{"train_examples": 97500, "image_size": 40, "tokenizer": "char", "fusion": "cross_attention", "decoder_norm": "layernorm", "decoder_activation": "gelu", "decoder_mlp_ratio": 2, "decoder_fused_qkv": false, "decoder_bias": "all", "decoder_parallel_block": false, "residual_init": "none", "beta2": 0.99, "shampoo_beta": 0.99, "epochs": 107.7}
Rows from block 4 of the text decoder, named by matrix and row number. Rows with one number belong to one attention dimension. Each number is 500 + 40 x the weight over its row's rms, rounded and kept within 0 to 999. All counts start at 0. Numbers have three digits each.
# q: cross-attention query (decoder.blocks.4.cross_attn.q.weight, 128x128), inputs 64-127
# k: cross-attention key (decoder.blocks.4.cross_attn.k.weight, 128x160), inputs 80-159
q.67:454554553541526596461503469476558547495429500526504492468531490555520464511516453491524511432453514451540571528477445533445543448507496484450497439461501497542491451537463471521521429523528512
k.67:450484497483503545513489585418518590525509519425523567514490537598487526463525495475428476476553483457495523480529519426521524555564514438522527452514416527495536535493482491520477453473515478447525511474526435475452507517529473513561550493
q.68:546542495542548478457513462449556554574535463591525533465491531516486548446456465517492477562502517580568540522526539481439480507474555534477486489505422469558491485494472463552500479434543509
k.68:444509482573497589485531576538428511494546447438464520559469440498552504471513499500426511521525512476442432494504492508504563463570464583542398463524489447555442483532494520544457429478485550458455504501401496459457447488579500527559499546
q.69:486512561515465468513461489451513493609537510515518471478532523457548510536512479523440571540493484480542493478511473510441532503519521474441426564501452510450463543438483455518534490491592476
k.69:489481472525571506498410502518479505491492492437466437430442435458525521556469541493501491514512554542562491494540509496580475514517450523446528483562489542500496539495484483498522534466447370427460470532457454525583496507528487471455464454
q.70:559484555500482404510514455502499449501422501531496469503491488508533453512547497469562574490488539528535529474484513499498530516452421576570505422510511494498465477529470465532522496478450456
k.70:486514510471575430511483494522458496529523451428449471461524474524568477392484543543500510578480449534472513518482496469569514589436502494430452468448491474512492478523522482571507507511523495487504464479468578486537482469519509521427458516
q.71:433487461520565489515549418440636468500516528514575485500523519514488441502500503518452559545489510532492523481522552505472514489529428490492510534521531475529505422445506460477569471387467536
k.71:492510569554607473429459476535534560467488503531583442435455543510489427446505476485503547441525508472491528444479545559514480489487575457477512549525516495481561504486525500527529439528517481529519541553521517559558500483476469550444481499
q.72:519462518502611512493621510509475468510501461526473514501496434499514504449488537531548482481449504517515506477513501488528462550501586532449526521485421502514433514434489511504490556530460490
k.72:507485438500495494478505515481507507505499498547531542468504502547520467503498568478499429578535546426450493486552506480485537513624495529480481501463533442541505375510478520557466513496488496509548445531498504512447511449556516568526499526
q.73:497481571480542459531531532539462478558508507476484518536509513475519517557605526504457553459585545474554577491514427493550495504486490529495564429534464447540525495493521501515470497479471531
k.73:454525500472462480558452457492398496519499566512488495508544507463520423475501527550447475506469460501483488410501560522534555538481472403476476490441485452507515517481507484489493493489501550594454506460517514525526522453505469515509612484
q.74:511526461517460470528484518535594555527468477541496499537429526588439495531529537480476525508551449475521546474508453462411484538457451472507453457546520447494488502437490562493500511486466499
k.74:519479531491482499543532476489497523507477538476579425526516542487519501490489511507500502494492635487428511478491492547528460511516455521567539541514473525479477506591452521601529479469500482546556489541534553459539518507497581430528464454
q.75:566556460498465513525480479576497501521455539518510515542521515527495470579479493493445494487494455503540459512553485502469508545522523501458517512528612488470547510521442441466473560476466414
k.75:491524513484521403536477496461544536485547493469564531465473499522511560417521528484498483484507485550466501582543477449462442469551490486497548498537480519542511502552504442435528508558461508568507465506471472518524419455484498399508492568
q.76:534558500561586425494553522572497568432482519558497503532511491488515436487491563467528508513512526486493504498516520482571532521457464521551424479506502477546565500479465531502484543452474562
k.76:522471454467465532516528503582446559488502567515581508540513513511447496464522511480447557509523515495529500548490528524597465512506383528540599566545500476489469500525568532478494458546546480549495539594501535532486440497461511622530422477
q.77:559546499525453419485493446483487514464548482527421500518488467503427516502498431486510512551481537508513558483472560533499485531513526488505496419511577494512497448498526517453506539432530453
k.77:478490425510458505579487523565545472476471503514500459544487470452508535483477495580498450522437552544469498564458512520544480518562573508505571518556491475464515535572477521579458526445476456489580509484495543490538517425469520477464564551
q.78:550521519468508514496498440453470510502461473404504523445503482507502389601522542496449501534520449520460551573496496566506558502545482564467488460523553479492513547479518452527519530517468522
k.78:506495478427437515512441440543465485464520448472490455449500580476424563548521491493464447527493420503414504571508481471359486466442461551520522414529545527480476473476483479454450504456469489508526507448515472514403457432477478527494456479
q.79:567492537517462451525529514480492487533520526566556462490521526545573446580552502567489506466451480488535402441488542475489517542551498477475417511439458388468524520495517501502570421473538538
k.79:472528493531539465463563513463522618472480498507539546564491465485498493552478475534467519525538520483485471476488510519449522534525636463417512524518470489520515570480595448485515518506516490509476482493544462506511492576483488507483481460
q.80:545484492457444540498535510559503455526497500573464456396518524517497448538504492542524555445531479503489442463565540481540469536488488480476485528477528518423556529512546438541482517486475556
k.80:523525523468496495506611549475509517521454545477440540501496529506443535518492485546567482478506499539434520461515525493545498542471492496535511424533570484520501509499484527468504477454506499469539473458511519426522442557477521591534500491
q.81:508510441555452504538465565489519453483568524441480466516390462495590474502506447511429527483544515502487485527506487459517560536458532475572496505586553480490538527569520500491513501441579486
k.81:520520492546523484534509421504515464491522510599409511448543506517525475534491507483487503486464498511452512493451436533564471481461519494494474549548512445497360600483592482533472481553541410538525513488504507534545603488536468518413524513
q.82:563471489512515498499528456460498533534509510473458533525509511525516528508470487571452495458524531514582551476522518521564444495499432442487494532413564516501539474515468516487515461456512436
k.82:526533505423549436549452590483566515514502519511543444411484425506512482459467549461507528431556515565467549457490476489512534476583504493451450512533497445518510539508509525509421500507518491480529447529486483589596531445542481503534526537
q.83:512435496496476483490545546540510544531548530451480450530459508468529447495572498510529547511487395534507605414511492500557571519548536522444534463406449507477519509512489479487457552480483471
k.83:564519518408474431487484532438491507477485473467495513487467504534585502520494489487505489551431529422473468482406521475511550582511542539483446579537507511506507415482465509487422528480513407481531454507519567497456458425462507506454469423
q.84:545439505499504473488466497482461441463439517454589546456428508471502531511538388573462469469502430456477438540455537469489448543538529513539552456471510559513542499499505525500508538443488506
k.84:478470545485449494518525525524484575559519521510495527567470502562518444510545548523494469387545521516465553461497475476526578423527492436446517491450567499523504510513506545468482512420481476537400517523493520484518509477538507457538498431